config.yaml
num_classes: 20
arch: "tc_resnet"
widths: [128, 160, 192]
mixing: "cutmix"
loss: "cross_entropy"
optimizer: "soap"
shampoo_beta: 0.95
max_precond_dim: 1024
grad_clip: 5.0
steps: 15700
batch_size: 64
warmup_steps: 780
adamw_weight_decay_other_params: 0.05
Rows from block 5 of a small sound classifier, named by matrix and row number. Rows with one number belong to one channel. Each number is 500 + 25 x the weight over its row's rms, rounded and kept within 0 to 999. All counts start at 0. Numbers have three digits each.
Before each channel's rows are labels from the 100 clips, of 14976, where the channel reaches its highest value: "top examples" is what is common among them. Only what is clearly more common there than usual is listed. The data: melodies that start on their tonic, played by one synthesised instrument.
# convs0: first width-11 conv (model.blocks.5.convs.0.weight, 160x160x11, each kernel summed), inputs 0-159
# convs1: second width-11 conv (model.blocks.5.convs.1.weight, 160x160x11, transposed, each kernel summed), outputs 0-159

top examples: string section-like
convs0.134:478515487502462511501497474500538518476482513529546481470488452480497539517517481488512513464519512469509515531509520529513546511504524489548492515515498495493493493476495519491522513494566472516518528517488536503503481518540459513484534456511550480570461507473537514458514497488506505523549493516517484506503522545518526460552532560527501510471510484527489516445458505516472496500473492513461522506508524492552500481487502508496487482520504512514449558483504491497514517510498477
convs1.134:478537503499483494515434492448526515484508490477538490511487515517544507492498513514495462516452464505485520472509451499502464517466485453493439502499495484489524438493541472508457489487428488481489485474499525493477529532503505487493500572495512502515483467498501458488461507514505468463482479499513481503482493485528479485485503495506523447501513505493498514519486507532493543540527477497491474493526482541465482493492472456471480497528507490525507492508464481461473477506496440

top examples: string section-like; saw pad
convs0.143:504501486478507492531517484545473516517460526487492538565550523468445537480509480477515496513564457513518480503494476524488472544498494506499507505521506500494490478520520448476531464551530473490538510488491484516483467522496495462523470486511524458459498487541485513478518500512461468497546507503528506533447472514485494506516494505513517491514543473482492506453492474541483473571489482542525476516523503511497457484514498510490505459527486507491465481506481491473487519501509485
convs1.143:465481484535501511485481499480521507512492510530514514487484490495520477530503516502458503512493503536506513464529438529508461500502546489512505509489489490516497472530496476492435546478439506465484486544520514509518485469557483515446507525498472506474514519498508515511519511517521492483478466516453483493530521490507444493485505530530525501528481517495494491512460477486501506541506589501567473538528466515487505497476463508519499490517499551477487465546507504536502502482489489

top examples: string section-like
convs0.31:480517478528494449520514512519462489509502561497512505557515477538500457469526481520493493485535509461473510522475520459467476465497491512503516515523510573482467499473533454509521506503500505506491477517508477509532507495449484504534449507440477459441476498480495496521519495519500510487477494506525552480481473501491491496501505440531528480486568535512506487472497495554502483527494460513493477488495510502492489486488466494512496464512487539504495471539515534520523508514502490
convs1.31:481520488538459548496476515489479489528511517448535468483488500484488505496472522493484481543543521511451502493493442479491488490502516508520509487485467483513526464492549471520518474485459480452487508491500505499510512514496512466513506554469536498487509542481483522476507522430483529482502484501512476477504508511514484480508478475504450462478487497484506494528520516506486488461494504511530549515513533545443487498467414489525506472538515511526448489504506534520489500521486483

top examples: string section-like
convs0.86:447520487456553483568507513468506517505518486503512496484452487523475523506531461450462562499491469490490528501509471488509484448509493466517545513498517488490524499483498534489496487476446479496487511481499502510490558479489473460511538515453472461500507516497490482519503520491539530512502512507503466482514524483547473425489506503513476474479496504475495519530528528497496508503488519516475508462496510527518524517537450490465487473539507487556522501490504495489484482511470479
convs1.86:479491487531514533476437531471539475492495471465493488493518531499495462479522455495506521506522520513512458458525507509492534507488508516522504448510507466520519512487501488477509493500495478538592487508488531476501449461483490486526523516495484476487495497476506509545503502499514523516495492489470480474513514506493502514518456529500517496523499551474474570496491486466475510555472490500544471487459553503563512536508477492517492488470502495547484512484464504526484493523515481

top examples: string section-like
convs0.40:493455511517533544508512535500521503518494497531535547542511456515474534518530508483458474447521475476494493484498478519456466475500508507475495504498519528467467467525506460525462523532477517490518480491501488484535537474524488470492472526501498466488523494508539497538476491476509521547486466496477549543488518520516485507496493508485502509530488501488460475557564539513483513475545496492464538518472522481490510541512493481500542553508505509493521500513487457516495487478510530
convs1.40:489492463524468474458485512475487502501506528468503495466504486500498475516506511526468438508495529506480499482502482476587493520514511494567537505522495464506492502550542502456509529526565451459522546480483462525527486498523509479496483508503520536496499514505531484517508519445491524501469513521511506488475506522517454485499473469497530489440513504493519512459501544488559466504482527514501505521527492497487495520482513487540505498504511470505484545469526509518491523523493519

top examples: string section-like; bowed string-like
convs0.25:507508506508524502538518475503507543511469476496503517492491512500517473517511523490471503517536508449499487504494494514479470510429488532499507490475433529508494501557484473541562493458443488526528514495522518546476480505477504476509527518487535468523530530520504522516464514517497482505475466511528503562472499485473463495547512494535522498495493480506514485437490480501549510519495504534444503501471482494529512495512473518528486499447538551521484483482485522498523495508507508
convs1.25:479501485525494521505522484476530479500493498481500520462522528524536431438507501470466500489493523527572531508509473485464521501443498492521527480490458528479533461502540512476512479498536497499476525533495483503496505472509508448458512502538473506485522455516483514507483515547505537480455467517470511505498512532530517483455490500475525501542493530481536440508534507522511509526476492509488521498527442485506496517512511472508516475463503498497524521507471487500536485476529483

top examples: oboe-like; pink noise; clipping
convs0.140:523482468490457488519504484536497490529456501506557464488473466513504496477487507547473511487501517508488511486514463470532486513475533547494518529504477523497535525495518552460500461475464494501469499540526498468485494471517469499541467511508517528493505512479480509506516491466506547464504481521477494509519519492512532511456476506468447493459480520444443497484452493512496454453534476468471482529515486478480506473485545528525506521494459486500499501531476461485517505485512513
convs1.140:487506476474512472482482523478485506481504509487553462500522496501522522549510500552466542525478491517508528499498614501526487519496490513502536509491544511503486559500521499498463496513567435492463502531502545527505560500494504498484527532523494477504538509508491474482488488487528547485483497533516494490489503500479506524507492511496466571543505489492506463510510510522493485480534491502489504516515510482525506494520521518549475506473514480523539469512525500530477501498488513

top examples: oboe-like
convs0.24:490521512514507481554479562500522518506552508505464475487484512458507463518497505478514540518499503441478501531472510479545461488478480517463541488458559506484505492505442538532515496449487511534502515528523507479509512513480500463462515477489523472510474494566488436513447512508520495511536462509534462480506518475496517493516489494471492504501514512501488497521516484508507511443493495514487512517487515492553452517490530511465521500503534505525482488514500517505493503481540483
convs1.24:531528499503521526501483464502491464507563489502468505446517491505497410520525496516546497524544517527465507505495528506501515515544495477508504494485491513510478517494474490488480472506535458486518514516479517494502496492498498494540501469488476546566492489514510484500520524465497502499532444513444497531501517520490519451502498488519524478483489486489526480537531488528500460487468468513513464495469494516569514520486530507496518490491510569475549508494481463499505474475471482